{"train_examples": 195000, "image_size": 64, "crop_scale_min": 0.8, "translate": 0.06, "encoder_stem": "single", "encoder_avg_pool_shortcut": false, "fusion_encoder_parallel_block": false, "fusion_encoder_inner_norm": false, "residual_init": "scaled_by_depth", "muon_scale": "match_rms_adamw", "learning_rate": 0.0022, "epochs": 12.3}
Rows from block 9 of the image encoder of a small model that answers yes/no questions on an image's attributes, named by matrix and row number. Rows with one number belong to one channel. Each number is 128 + 32 x the weight over its row's rms, rounded and kept within 0 to 255. All counts start at 0.
After each channel's rows are labels from the 100 images, of 14848, where the channel reaches its highest value: "top examples" is what is common among them; "lies over" is the class under the peak. Only what is clearly more common there than usual is listed. The data: simulated telescope pictures of galaxies. In brackets: how many of the 100.
# convs0: first 3x3 conv, stride 2 (encoder.blocks.9.convs.0.weight, 208x144x3x3, each kernel summed), inputs 0-143
# convs1: second 3x3 conv (encoder.blocks.9.convs.1.weight, 208x208x3x3, transposed, each kernel summed), outputs 0-207

convs0.189 [141 135 124 104 164  94 146  90 142 174 120 224  99 136 132 107 125  88  85 112  92 111  71 114 144 113 128  98 113 161 180 140 144  94 137  87  89 170 145 138  37 122 166 137 119 145 127 125 172 129 166 126 160 196 162 106 157 131 125 136 128 161 126 143 142 128 178 211 143 148 107 121 130 122 161 102  95 131 165  88 104 114 154 167 141  88 103  87 130 192 142 166 123 100 171  71 116 183 121 225 119 152 110  94 134  79 151 119 151  79 131 136 139 123 183 121  94 189 103 119 129 147  94 114 126 185 129 104  82 142 123  78  74 159 148 138 124 126  91  95  83  97 135 127]
convs1.189 [120 181 141 196 108 137 132 123 108  64 215 138 134 182 165  89 146 121 127 134 120 148 140 158 114 144 140 117 130 133 218 150 139 102  96 145  99  81 109 110 104  80 148 147  70 133 139 125  99 119 174 125 116 175 117 157 135 175 123 140 130 184  87 168 134 108 141 170  71 110 105 142 168 142 105 145 121 175 153 180 134 106 108 128 128 109 117 205 215  87 104  94 147 103 102 115 102 124  87 158 135  73 112 127 138 146 104 118 121 134 115 101  80 192 113 143 134 152 127 157 124 120 145 176  98 128 100 142 132 140 122 169 110 218 113 102  70 127 127  84 178 147 172 126 136  83 124 100 123  60 120 183  47 120 111 186 125 100 113 127 122  90 130 143 141 174 171 137 146 113  88 127 156 171 126 125 117 110  99  45 101 139 128  97 149 109 132 123 143 110 122 168  95 215 100 127 102 226 107 140 128 148  98 121 119 120 121  89]
top examples: ring galaxy (66); tilted (56)
lies over: galaxy (65)

convs0.101 [107 103 103 144 120  74 156 128 106 223 122 157  86  72 124  47 157 108 114 155 144 121 166 145 136  92 133 116 138 146 142 169 103  86 119 156 122 118 190 100 123 117 142 111  43 153 150 122  49 137 132 107  71  86 160 101 136 205 148 133 129 118 104 144  56  93 118 161 111 105 125  90 155 100 112  46  95 116 114 114 131 118 146 134 120 125 150 128 195 128  94 113 131 144 198  85 125 137 125 155  86 134  91 142 119  93 100 113 113 170  77 137 139 117 111 131  83 123 175  89 132 111 175 124  88 134  47 118 120 158 100 154 153 136  70 161 149 145 169 104 157 139 128 146]
convs1.101 [145 122 147 137 144 120 140 150 133 114 114 141 138 158 117 196 166 160  96 173  87 141  82  90 137 155 140 124 107 163 162 152 160 149 134 114 118 167 132 117 108  80 133 184  88 137 127 121  73 198 119 108 146 156  89 169 162 103 128  96 135  43 134 132  29 127  80 144 163 126 113 159 136 158 112 109 123 152  49 185  83 139  85 115 158  95 120  83 152 141 154 195 135 146 105 149 147 194 133  69 112  75 132  98 124 100 164 165 128 218 163 149 134 177 116 152 122  95 170 127 135 157 123  66  98 151 135 174 123  94 161 145 153 127 139 108  69 148 133 142  58 154 189 112  79 172 101 139  65  63 146 143 155 109 103  50  90 111 126 115 147 113 130 109 137 143 101 102 111 140 117 112 122  71 157 161 113 162 178 145 102 155 165 138 115 104 132 138 186 102 117 118 150 115 101 115 123 135 199 129 166 111 166 139 120 154  92 118]
top examples: ring galaxy (45); irregular (43)
lies over: galaxy (64)

convs0.11 [190 131 129 149 121 160  81 128 129 206 165 123 130 106  67 125  96 137 106 214  96 118 132 195 145  99  99 136 114 156 136 127 129 112 113 127 135 139 158 136 135 196 113 138 156 112 138 134 227 166 159  85 149 157 159 174 139 130 119 163 130 122  89 121 148 189 108 165 123  92 187 150 107 151 127 152 128 112 142 140  80 153 147  96  92 158 104 151  86 176 169 149 118 113 127 134 149 205 148 211 147 128 113  68 124 142 143 126 130 109 185 117 136 126 137  86 114 190  74 154 120 129 113 116 168 122 122  80 134 201 140 104 131 162 115 101  98 109 145 129 109 109 108  44]
convs1.11 [105 167  94 121  93 213 166 161 139 195 115 141 102 119 109 118  97 116  93 119 104  61 100 134  99  83 136  84 153 102 170 101 164 178 134 152 195 100 122  98 131 189 109 128 106  95  85  69 189 127 152 168 129 158 124 106 148 135 153 141  87 134  66 142 129 159 148  98 103  78 140 106 156 112 117 191 178 160 111 194  92 113 126 111  86 150 133 112 125 115 149 149 123 102 148 107  80 158 102 171 127 127 104 124 126 164 116  94 115 158 155 127  88 147  95  95 105 146 176 112 144 126 126 105 147 151  88 131  82 177 141 142 125 129 102 138 128 128 117 128 154 124 194 120 155  71 136 106  87 153 121 175 144  92  61  78 114 109 131 112 103 138 129 111 112 131 102 153  90 126 132 100  97  94  71 130 125 143 159 136 162 150 100 125  62 152 120  74 192 122 136 136 166 155 152 137  79 255 144  61 142 123 129 128 130 119 126 222]
top examples: lensed arc (98)
lies over: galaxy (88)

convs0.96 [156 102 116 149 117  60 106 201 117 140 127 137 127 109  56 157 140 144 166 162 149 101 155 131  87 101  98  86 103 115 102 130 112 121 132 127 124  86 165  87 142 123  56  98  92 115 178 148 122 120 112  85 141  72 156 144 148  97 136 140 125 146 165 185  97 151  94 115 145  82  83 155 141  69 156  71  82 123 167 124 153 108 127 114 150  89 132 152  66 153 134 118 137  62 118 104  83 113 170  96 112 105  78 148 159 124 113 146 137 115 140 143 121 118 225  98 130 122 188 131 110 115 126  62 150 162  88 158 145 117 128  75  87 145 121 140 165 115 183  86 106 198  71 152]
convs1.96 [131 162 115 103 140 114 150 120 147 131 111 101 143 152 137 133 196 100 170  86  73  49 153 150 131 115 112 140  77 125 146 151 115 127 106 130 160 183 148 135 145 134 124 125  86 120 108 147  99 129 142 116 144  71 125 119 134  86  93 170 100 126  87 128  86 165 105 182 100 140  72 199  65 123 144  91 136 186  82 128  95 175  89 106 175 140 151 126 167 117 142  91 159 162 116 119 104 143  69 107 128 155 136 168 200 116 130 157 133 110 123 124 157 120  92  96 157 139 129  87 143 168 147 128 154 140 173 196  99 103 155  94 149  98 110  91 122 158 109 121 136 135 237 144 133 125  97  94 113 152 126 120 115 146 153 129  94 123  89 133 191 145 101 113 160  85 143 180  77  91 158 124 196 114 215 113 112 164 104 154  94 114 145 129 207  76 144 192 109 194 110 114 101 124  98 142 110 178 174 139 141  89 157  79  91 154 160  94]
top examples: ring galaxy (53); edge-on disc (37)
lies over: galaxy (54)

convs0.37 [123 180 154  75 190 163  75 127 145 140 124  96 123 135 136 219 113 140 107 115 195 109  66 125  88 127 157 124  95 114 122 182 112 127 141 162 171 126 133 165  72 190  99 132 136 108  88 124 102  73 133 101 193 130 133 128 146  82 191 125 118 151 144 123 145 134 122 131 186 127  59 155 152 145 116 113 122 156 150  97 139 126 160 179 101  34 100 150 136 134 128 104 168  91 117  55  95 139 132 111 125 158 152 135 136 119 136  93 122 121 168 142 186 121 135 111 140 144  97 117 115 108  82 148  84 132 140 118 157  95 212 159  82 163 125 132 143  80 138 181 137  72 146 103]
convs1.37 [225 104  72 151 138  72 130 117 132 125 115  80 103 115 127  79 129 147 161 155 103 112 189 112 168 154 175 131 116 134 155 181  74 168  96 137  91  53 174 126 103 126 117 180  98 159 102 151 111  96 140 106 120 152 137 121  89 103 119 121  81 133 110 149 112  94  87  96 155 113  78 112 154 164 103 121 132  95 137 146 125 135  88  95 118 146 137 109 154  93 168 167 140 125 130 148 129 131 143  85 108 105 139 123 179 136  90 113 137 127 174  90 117 127  72  77  93 112 141 110 118 134 117 122 121 153 153 224 113 120 121 126  72 144 116 109 144 128  89  54  55 165 146 120 121 102 114 137 122 177 123  60 125 136 199 166 180  67  95 134  87 154 140 154  90  35 143 172 138 120 156 119 179 163 144 100  62 102 136 122 125 126 119 109 244 117 179 133 116 169 149 157 159 132 167 129 100 163 115 117 136 100 134 134 101 132 129 163]
top examples: ring galaxy (70); many stars (63)
lies over: galaxy (86)

convs0.9 [114 158 166 123 120 116 138 163 143  92 120 153 134 173 101 108 144 138 156 139 125 118 147 111 125 173 132 144  98 138 156 188  91 176 163 136 117 155 143 110 128 157 155 101  76 148 114 101 126 125 157 106 103 154 140  82 112 122 141 120  95 192 112 160 143 170 105 131 121 116 110 166 136 119 152 105  82 102  99 126 182 109  97 203 167 103 122 153 156 122 114 164  97 125 129 122 137 164 114  92 124 134 159 159 191  83 132  91 169 145 114 138  99 157 208 120 143 126 201 128  83 255  59 169 166 105 140 145 183 141  97 158 118 125 127 126  89 125  74 114  83 102 117  91]
convs1.9 [172 255 157 147  83 112 143  73  97 102 133 134 126  90 231 109 129 108 130 150 132 143 131 102  71 100 119 106 101 110 120 157  85  71 195 125  92 161 164 152  70 101 131 127 162 134 134  83 107 114 243 129 168 128 121 138 110  92 114 133 155 129 127 118 140 155 123 133 156 107 119 100 154 142  67 118  93 170  74  94 191 151  74 145 155  89 137 125 121 142 131 153 146 123 114 107 129 104  87 102 112 160 137 174 150  89 134 124 170 105 154 154 144 108 149 126 137 140 117 120 156 135  94 111 123 133 171 125 159 161 149  82 120 136 173 121 141 152 142 103 138 108 137 117 154 122 143  59 102 120 118  79 175 150 215 155 128 141 110 162 116 170 122 134 132  97 180 138 128 131 127 138 115 101  99  88 104  93 105 137  75 179 129 147 217 137 192 186  88  80 123 185 129 141 101 130 127 124 107 149  95 121 161 115 121 131 156 155]
top examples: many stars (97); round elliptical (39)
lies over: galaxy (85)

convs0.100 [143 159 102  72 150 136 113 122 121  98 105 100 133 126 200 159 105 152  83 121 120 152 105 159 114 182 130 138 112 130 108 131 139 141 203 141 162 152 115 151  86 165 131 164 199 107  78 131  97 143  70 145 160 145 134 118 153 145 147 143 124 105 115 120 147 176 108 120 180 121 122  80 136 181 130 112 126 222 126 130 197 115 127 135  90 149  83 140 162 148 125 119 101 135 120 141 163  92 102 163  82 120 144 144 115 125 166 152 161 191 190 174 152 150 123  99 137 135 106 200 154 108 132 142 114 134 125 151  98 148 154 158 143  97 170  99 139 164 183 141 158 111 234  36]
convs1.100 [ 96 146 162 167 155 169 102 142  99 146 118 143 110 136 114  97 199 204 136 138 104 133 102 110 140 199 160  94  89 107 116 152 141 120 101 171 103  84 142 156 129 145 130  96 139 188 112  94  77  98 161 198 113  97 188 126 180 132 164 100 120 117 111 106 131 101 117 128 132  91 121  74  90 102 146 104 127  86 133 115 129  67 195 143  58 129 109 106 137 149 165 147 119 127 120 142 129  97 255 138  76 114 125  97 113 112 119 169 112 116 116  95 108  99 142  88  73 128 127 130 119 126 123 140 140 132 183 108  99 159  87 138 118 112  88 146 140 100  99 129 133 113  61 140 127 125 132 205  62 138 128 146 166 126 176 158 197 108 120 159 130 117 101 110 165 117 120 105 141 153  98 133  67 122 159 158 121 112 112  97 127 143 115 117  35 127 136 125 154 108 177 148 156  99 113 130  81  79 142 113 113 109  54 105 115 143 225 109]
top examples: round elliptical (45); merging pair (41)
lies over: galaxy (98)

convs0.184 [ 89 200 136 111  90 138 111 145 132  90  95 121 117 137 149 142 189 125 155  79 158  90  66 123  98 154  74  76 122 101 149  98 146 155 160 118  63 172 112 121 142 147 114  94 143 170 118 138 134 126  72 154 110 106 158 150 125 124 158  92 112 137 214  66 141 110 133 132 199  70 138 175 130 168  98 148  97  92 100 115 133  90 139 155 126 121 107 101 128 117 123 135 139 107 153  80 130  41 146 131  99 147 132 149  46 140 135 123  90 111  61 114 158 162 147 166 171 124  56 149 100  87 139 127 111 116 116  92 105 118  87  99 137  84 156 137 132  58 190 125 130  88 124 115]
convs1.184 [ 99 126  93 150 182 140 105 160 124 145  59 126 103 136 119 128 168  81 151 136  99 156 139  66 148  93 118 146  48 127 121 132 102 115 118 133 108 155 128 173  60  76 127 128 112 129 132 124 124  84 120 154 115 154 149 151 155 140 158  95 122 189 190  91 111  96 169 137 100 138  92  59 206 102 121 150 118 131  84 148  94 147  74 129 118 177 118 141 118 127 163 180  85  99 121 100 119 170 139 103 116 156 204  97 229 118 118  77 113 166  72 140  94 132  94 129 102 109 163 123 157 140 152  71 124 160 119 144 136 151 162 163 139 148 135 116 143 117  71  79 161 188 108 116 112 134 161  98 132 136 187  82 160 105 158 100 128  83 180 149 171  94 122 111 155  37 109 152 113 147 158 149 177 114 151 141 169 147 159 117 168 109  94 124 116 153  86 110 153 177 117 167 125 142 115 132 116 109 171  65 129  95 113 156  74 129 187 160]
top examples: lensed arc (77)
lies over: galaxy (94)

convs0.87 [147 177 156 146 107  40 183  96  83  92  93 163 118 104 101 146  94  91 153 118 177 142 115  86 135  81 120  89 137  78 142 149 134  97 111  65 125 132 120 102  94 111 105 117  76  97 140 197 147 109 114 104 113 101 138 128 138  86 140 132 159 150 135  88 120 125 159 169  74  81 149 121 136 117 128  77  61 151 169 148 109 125 180 100 120  81 112 111 154 100 126 159 122 112 102 212 127 117 138 134 110 131 190 103 152 135  92 113 106 131  82 170  91  72 184 133 164  96  65 144 133 138 160 171 113  78 170 142 160  89 136 139 143 135 133 118 201 140 148  67 107 102 150 167]
convs1.87 [134 177 156 147 107  84 195 145 138  67 255 155 183 131  95 130 103  90 137 152 129 139 132 162 150  78 168 141  47 126 110 131 168 133  78 171 139 161 122 151 149  78 106 174 119 126 145 104 188 115 116  95 157 103 111 122  49 177 136 135 125 101 170 140 100 173 149 133 149 152  91 172 166 176 125 131 130 152 150 161  74 150  91 103 178 172  51 156 169  77 121 150 151 155 122 111 149 153  90 150 143 113 154 141 146 121 146  74 139 143 119 133  95 168 103  85 148 115 132 179 146 135 149 132  99 145  42 102 126  98 100 143 114 133 136  77 142 128 120 164 114 180 108 144  48 173 126 150 126 119 143  88 146 120 138 138  99 128 157 139 136  96  87 146 129 138 118  97 105 129 157  95  99 138 125 125 168 141 159 145 120 163 144 104 184 112 117 190 133 149  70 162  90 149 160  90 148 117  97 171 118 181 170  97  75 110 124 147]
top examples: ring galaxy (58); tilted (55)
lies over: galaxy (63)

convs0.58 [123 167  91 188  80 167  92 123 102 167 121 179 135 100 160 116  76 146 117 149 149 122  95 219 131 117 170 177 167 117 142 104 140 161 139 114 118 164 128 165 104 104  75 111  88 157 165 146 113 148 111 135 161 125  92  75 156 114 106 170 124 157 142 147 153  95 106 189  71  46 130 148 109 180 143 152 126 176 122 132 150 129 138 167  93 151  82 150 115 124 127 135  92 129 163 212 127 145 139  83 105 112 113 134 116 128  84 124 145 171 150 139 138  98  25  90 177 121 138 194 132  94 133 112 136  80 154 116 122 124 120  84 211  94 105 112 121 114 122 112 130 106 121 166]
convs1.58 [125 106 156 161 131 105  80 163  94  98 157 101 100 102 102 106 108 125 135 126 119 156 130 120 169 173  73 111 189 106 116 104 127 155  90 180 147  82 131 151  60  75 140 173 121 167 120 116 117 124 127 172 140 146 193 129 173 128  79  76 165 119 111 140 141 177  66 128  93 119 138 150 102  82 177 133 160 151 157 109 130  68 189 119 122 174 141 157 137 148 112 119 120 135 102 194 114  98 255 159 130 117 120  92 179 104 102 154  82  83  97  91 113 148 188 124 160  73 140 141 102 119 115 130 132  83 126 114 108 198 120 140 122 122  87 102  95 135 109  98 102 130 111 142 142  57 158  66 117 107 152 135 149 103 119 160 103 135 124 114 175 115 107 102 145 149  63  87 167  96 146 156  98 138 117 180 132 131 148 125  85  78  88 113  83 136 100 170 124 109  69 168  89 121 181 113 111 122  78 171 130 100  93  98 112 107 137  92]
top examples: round elliptical (64)
lies over: galaxy (93)

convs0.62 [ 96 142 148 107 113  91 168 124  79 128 104 168 107 116 136 120  77 103  83 114 174 148 153 113 168  96 130 141 143 150 150 136 136 165 118  76  66 199 143 100 112  95 125 105  95 152 156 126 108 164 112 103  63 126 120 146 106 166 129 133 145 107 114 128 163  96 109 150 149 111 119  90 104 224 127  70  67 154 120 131 118 111 136 112 129 141 153 146 200  75 126 119 159  86 102 116 148 176 145  87  97 139  89 116 172 153  73 149 143 140 124 146 142 117  62 120 129  80 174 151 139 124 195 176  88  95 129  80 143 156 127 110 132 112 106 179 114  98 240  92 175 142 114  97]
convs1.62 [132 116 148 102 124 196 140 131 191 110 175 159 112 150 112 145 166  63 136 138 106 200 138 147 148 138 109 140 169 125 119 169 130 139 175 116 107 147 109 125 137 150 136 158 137 128 147 159 162  77 131 113 174 111 159 120  93 140 179  99 152 107 197  97  89 128 125  90 115 142  91  93 165 130  92 162 101  86 103 152 166  91 100 103 107 138 118 120 109 141  86 129 115 131  85  97 206  60 105 111 132 124 163 132  90 111 149 158 147 144  68  93 118 129 112 125 155 131 108 112 149 125 120  80 123 154 111 115 146 130  86 118 202 112  78  98 157 133  72 145  79 200  80 134  83 125  82 106 123 206 142 158 137 127  86  64  97 144 203  66 172 167  77 117  98  97 134 123 112  93 121 123 124 125 148 120 132 135 118 148 110  63 167 125 154 153 109 176 144 103 118   6 184 111 109 117 136  69 119 135 163 121  90 110 185 142 133 100]
top examples: lensed arc (100)
lies over: galaxy (100)

convs0.98 [ 87 146 162 159 103 154 193 145 124  97 118 111 114 140 141 172 119 150 166  98 172  97 143 166 176 148  94 111 112  92  99 168 148 125 106  92 151 143  82 106  89 127 103 123 170 102 106 106  68  30 106 123 148 145 157 122 158 143 174 100 132 134 182 138 142 119  89 137 148 154  87 114 111 136  93 121  70 154 146  88 138 112 163 110 111  99 132 111 190  97 102 111 167 151 136  51 100 109 160 141 127 128 158 119 169 161 138 119 144  67 120 188 171 128 119 180 136 112  96  61 159  87 181 138  77 118 168 108 129  86 125  83  96  83 179 110 132 128 217  86 148 144 130 108]
convs1.98 [196  75 120 121 155 177 112  97 143 128 160 139 118 138  87 160 140  67 206 123 144 154 203 151 174  97 144 177 101 129 164 177 139 124 155 129 116  88 103 151 123 194 144 128 154  72 133 149 145  76 120 115 164 102 134  91  78 124 139  98 116 171 216  84 148 110 123 134 166 142  85  42 133 100 148 155  48  81 109 132 117  80 101 120 107 128 123 152 137 175 124 129  71 137  90 121 159  58 118 108 148 139 139 123 187 119 154 144 150 125  88 118 115 109  93 117 163 119  97 115 125 134 132 102 131 193 142 162 143  82 159 134 161 124  96  89 184 144  86 117 125 166  84 133  92 120 118 113 152 174 143 112 101 116  72 140 114 118 167  56 168 124  93 149 122 105 123  87 148 106 107 117  88  71 136  86 119 146 102  95 128  87 156 110 168 139  98 157 121 162  72 130 128 145  78 128 115  88 115 113 159 172  76  78 179  78 123 146]
top examples: lensed arc (83)
lies over: galaxy (96)

convs0.203 [106 110  80 153 135  82 107 160  99 116 140 201 141 119 123 133 135 113 155  98 121  95 165 117 120  97 121 106 105 181 174 120 145 200 163  98  96 189 177 139 112 105 135 154 168 128 119 155 162 148  95 107 117 131 115 200 156 123 102 179 143 130 162 145 103 112 112 219 135  61 110 105 113 121 135  88 203 156 144  90 176 113 140 121 146 101 168 119 108 118 143 137  79 142 158 141 131 233 186 146 108 109  67 156 110 101 140 114 157 105 113 112 152 160  79 118  88 166 147 146 124  86 106  93 182 116  76 126  70 125 147 137  95 153 165 118 139 157 114 118  85 169 118 169]
convs1.203 [135 129 148  98 131 129 118 120 128 146 172 108 111 124 127 116 181 109 126 153  95 126 137 142  87 108 110 122 116 126 139 119  61 168 132 117 109  93 155  92  96  98  87 170 109 156  90 153 142 114 154 110 179 117 129 162 160 139  96 111 165 195 125  83 132  46 147 160  51  67  79 150 164  97 130 169 122 181 114 139 113 126  84 131 137 133 100 161 217  71 111 138 128  93 189 159 102 101  55 154 115 104 127 120 147 157 119 154 130 101 164 119 124 136 148 125 154 138 123 152 116 176  65 109  77 139  82 162 154 125 108 148 134 116 131 164  78 208 120 132 127  89 135 134 159  89 121 115  92 142  60 121 106 126 116 138 119  89  71 127  97 123 128 104  80 150 120 240 201 170 148 121 137 147 189 154  91 100 134  90 144 116  86  72 152 118  92 159 193  76 158 126 154 143 115 168  48 147 137 133 167 126 125 110 120 123 110  91]
top examples: lensed arc (32); irregular (25)
lies over: galaxy (41)

convs0.5 [154  92 115  97 136 144 106  97 128 153 110 164 133 120 151 101 104 159 155  81 149 164 168 158 155 155 166 157  77 143 132 100 153 163  79 159 143 140 177 149 135  84 132 103 106 102 129 156 119 140  37 132 121 148 122 127 110 105 101 102 107 136 102 138 131 132 170 159  87 142 182 102 144 126 129  84 165 170 123 148 137 158  77 117 153 219 140 134  90 122 184 127 103 100 140 128 135 215 143 106 106 101  96  77 223 156  75 154 166 158 166  69 132 189 140 151 157 121 207 112 147  84 125 118 118 115 116 141  77 166 124 131 108 123 141 164 147 106 194 167 119 123 116  71]
convs1.5 [151 120 128 134 133 225  83 142 138 149 125 110  86 139 127 118 148 146 147 164 151 112 104  85 160 131 131  92 152 105  97 120 136 107 181 114 142  89 125 140 120 130  51 141 142 135 194 114  97 120  95 155  88 132 128 108 102 137 159 164 143 136 113 108 136  85 164  82  99 141 128 110 105 143 154 127  84 121 108 153 152 131 141  76  88 139 150 102 121 204  83 125 177  78 120 134 150  73 121 109 149 131  96 223 101 126 153 124 156  77 113  55 173 117 149 138 148 174 107 121  97 111 118 165 147 117 144 138  48  98 102 129 153 140 164 145 103  66  98 143 152  76  74 146 135  86 110 193 101 145 139 175 134 145  87 122 115 144  84 146 153 164  97 125  94 172 117 116 119  40 121 104  97 124 105 149 118  73 124  61 112 141 119  91  84 119 144 135 149 139 107  85 158 151 126  63  93 116 133  67 105 153  81 156  82 217 171 190]
top examples: barred spiral (98); winding: anticlockwise outward (79)
lies over: galaxy (88)

convs0.173 [ 89 197 133 163 108 139 130 184 117  87  96 143 165 123 142 181  83 141 149 114 105  85 155 128 124  59 128 114  95 183 147 143 123 142 158 117 113 168  83 155  83  76  98 128 166 111 110 166 137 131  95 138 107 137 148  98 104 183 147 129  97 160 147  99 110 118 158 129 137 105 178  92 153 215 139 133  97  91  73 129 137 142 156 181  80  74 120 125 208 109 122 132 117  76 122 175 162 227 202 115 160 118 127 104  92 122 135 144 134 128 105  69 115 180  97 173  83 129 139 134 163 136 105 136 129  62 144 134 135 114 136 146 174  84 122 119 116 140 168 102  96 149 117 150]
convs1.173 [160  83 167 113 158 139 122 152 148 122 133 145  82 152 151 122 140 113 160 102 145 177 163 140 126 156 147 109 138 116 171 128 147 148 115 118  85 153 149 181 180  83 118 154 129 189 126 163 125  73 120  19 142  91 151 126  78 130 129 111 111 200 216 113 102 129 129 143 133 119 143  98 151 182 152 197 133  82 116 100 102 146 127 132 140 161  79 127 148 118 123 126 111  95  92  96 126 106  78  52  84  92 165 114 113 149 129 127 156 172 113 112  94 114 131 117 166 103 162 121 124 154  87 139 154 129 108 123 104 242 129 148 155 140 147  93 116 154 149  92 121 230 151 122  96 135 160  62 120 136  99  62 171  90 152 109  76 104 105  99 134 131 149 159  89 108 154 158 140 114 119 177 127 101 152 124 191 146 149  71 104  93  96 117 154 106 100 137 114 109 132 111  77 121 176 154 101 131 122 130  54 133 171 134 170 125  68 102]
top examples: ring galaxy (87); tilted (72)
lies over: galaxy (98)

convs0.150 [143 135 173  91 147 130 168 161  88 168 101 103  52 168 108 138 144 143 126 128  78 130 141  78 141 114 131 139 146 141  99 207 163 123 169 164 116 135 173 102 174 131 111 120 128 143 164 140  78 101  98  76 107 188 134 152 111 159 207 137  74  96 129 159 151  94 115 111 196  79 138  96 118 122 143 126 121  95 124  99 110 107  88 155 108 115 117 104 135  62 102 160 175 113  89 220 104 131 168  78  99  85  93 123 111 128 148 203 179 165 191  93 141 123 164 138 165 140  92 107 131 126 161 150  91 172 125 154 135 148 147 133 153 117 140  73  93 120 146 110  98 126 116 172]
convs1.150 [126 174 151 135 191 133  85 110 109  98 108 103  69 123 159 152 169 112 142 137  86 106 115 129 131 155  94 173 177 153 111 171 103 101 114 107 135 207 114 134 157 134 151 152 129  92  90 172  43 157 162 179 129 152 150 121  79  53 146  98 135  28 174  82 132 161 127 117 168 143 120  77  92 148 106 140 124 150 103 111 107  99  95 146 132 140 138  66 131 169 147 121  82 133  90  71 134 157 154  83 153 111 113 128 116 104 136 134 139 192 146 146  58 110  76 178 107 124  98 138 141 128 101  55 113 144 161 131 155  56 103 139 127 113 172  99 106 129  95 125  85 152  98  97 137 177  65 138 113 139 133 174 124 101  97  54 143 101 170 158 188 143 134  76 141 154 170 113  99 131 127 145 154  88 154 120  90 122 105 118 173 129 142 122 112 138 172 104 161 109 127 117 121  55  85 170 144 111 119 142 182  98 110 134 128 134 142  60]
top examples: lensed arc (97)
lies over: galaxy (98)

convs0.142 [105 130 123 132 101 147 105 140 137 116 128  88 188 175 146 136  88 159 104 125  72 161 167  93 129 120 118 173 100 170 165 218 124 115 115 182 134 139 111 155 145 124 101 132 182 155  90 193 120 173 130  89  86 132  72 183  74 135 125 154 117 159  89  85 160 145  95 150  73 109 114 156 130 147 144 119 162 143 116 130 153 134 121 153  95 136  92 115 165 129 174 138 149 115  91 185 127 220 154 139 139 173 162 165 162 115 160 169 156 154 131 179 114 162  73 121 130 142  88 154 178 122 176 146 160 119 164  87 149 194  99 122 177 134 177 151  85 123 154 104 130 185 126 152]
convs1.142 [147 121 193 124 117 146 118  99  95 105 135 162  94  65 125 139 149 115 128 132 170 122 143 125 159 171 126  99 130 101 137 140  83 113 153 152 120 137 131 132 105 143 120 128 155 106 136 183 106  78 114 176 120 101 138  99 105  68  87  89 155  77 122 104 131  99 142  95 151  58 147 145 162 116 124 152  97 138 119 116 177 126 144 137 117  94 134 134  81  98 131 127 130 128  31 174 147 117 154 117 142 132 172 174  97 150 128 123 167 157 128 113 139 125  94 117 117 143 179 144  73 150  98  85 169  77 112 126  63  88 103 123 178  87 173 163 100  99 107 102 131 159  46 166 132 191 148  58  30 148 134 155 151 113 189 137 107 165 130 204 121 161 117 146 131 144 144  34  97  81 123 168  64 138 186 128 135 128 132 153  95 161 117 128  78 100 139 139 137  71 140 120 145  64  99 165  94 144 118  82 147 156  65 133 126 119  87 152]
top examples: round elliptical (59); barred spiral (30)
lies over: galaxy (88)

convs0.89 [143 151  93  79 143  60 168 112 115  57 145 155 114 123  67 137 140 129  86  94 255  90 108 104  70  93  85 109  73 146 138 134 163  97  89 164  98 183 105 153 156 122 142 109 104 136 150 125 111 121 117  93 137 122 112 173 142 202 143 131 151 161 121 133 145 122 122 191 128 110 159 152 140 125 147 119 113 105 150 150 124 119 143 147 138 142 126 153 174 149 133 123 123 123  57 132 130  83 122  87 140 180 121 119 128 158 128  91 115  96 130 150 106 128 157 104 112 107 162 130 127 133 147 163 140  83  95 126 118 174  59  80  97  97 120  92 154 134 148 113 109 115 107  81]
convs1.89 [ 86 188 143 121 134 124 165 143 135 104 212 101 152 118 145 145 190 121 170  76 157 159 128 123 110 126  88 146 136  99 114 105 122  95 150 138 127 144 122 100 108  78 109 148 179 147 104 154 171 153 130  82 105  72 114 104  92 131 202 120 143 115 120 155 108 131 138 135 127  82 104 124  84 108 150 118  61 170 163 121 139 103 109 115 128  96 111 147 141 159 152 101 117  76  99 104 121 108 108  95 134 174 102 121 130  80 103 169 135  82  63 116 133 157  98 177 191 163 108 116 122  68 107 151 125  87 140  88  95 133  89 112 121 152 167  76 159 101 191 148 159 181 133 177 132 145 114 158 149 209 137 213  86 161 105 155 150 132 142 105 147 117 127  98 173 108 109 159 151  73 116  88 189 167 179  80 146 110  51 162 138 139 136  98  56 125 122 144  94 128 109  76 143 122 129  77 150  46 124 166 137  93 162  95 121 119 160 107]
top examples: many stars (69); merging pair (34); kind: ring galaxy (31)
lies over: galaxy (99)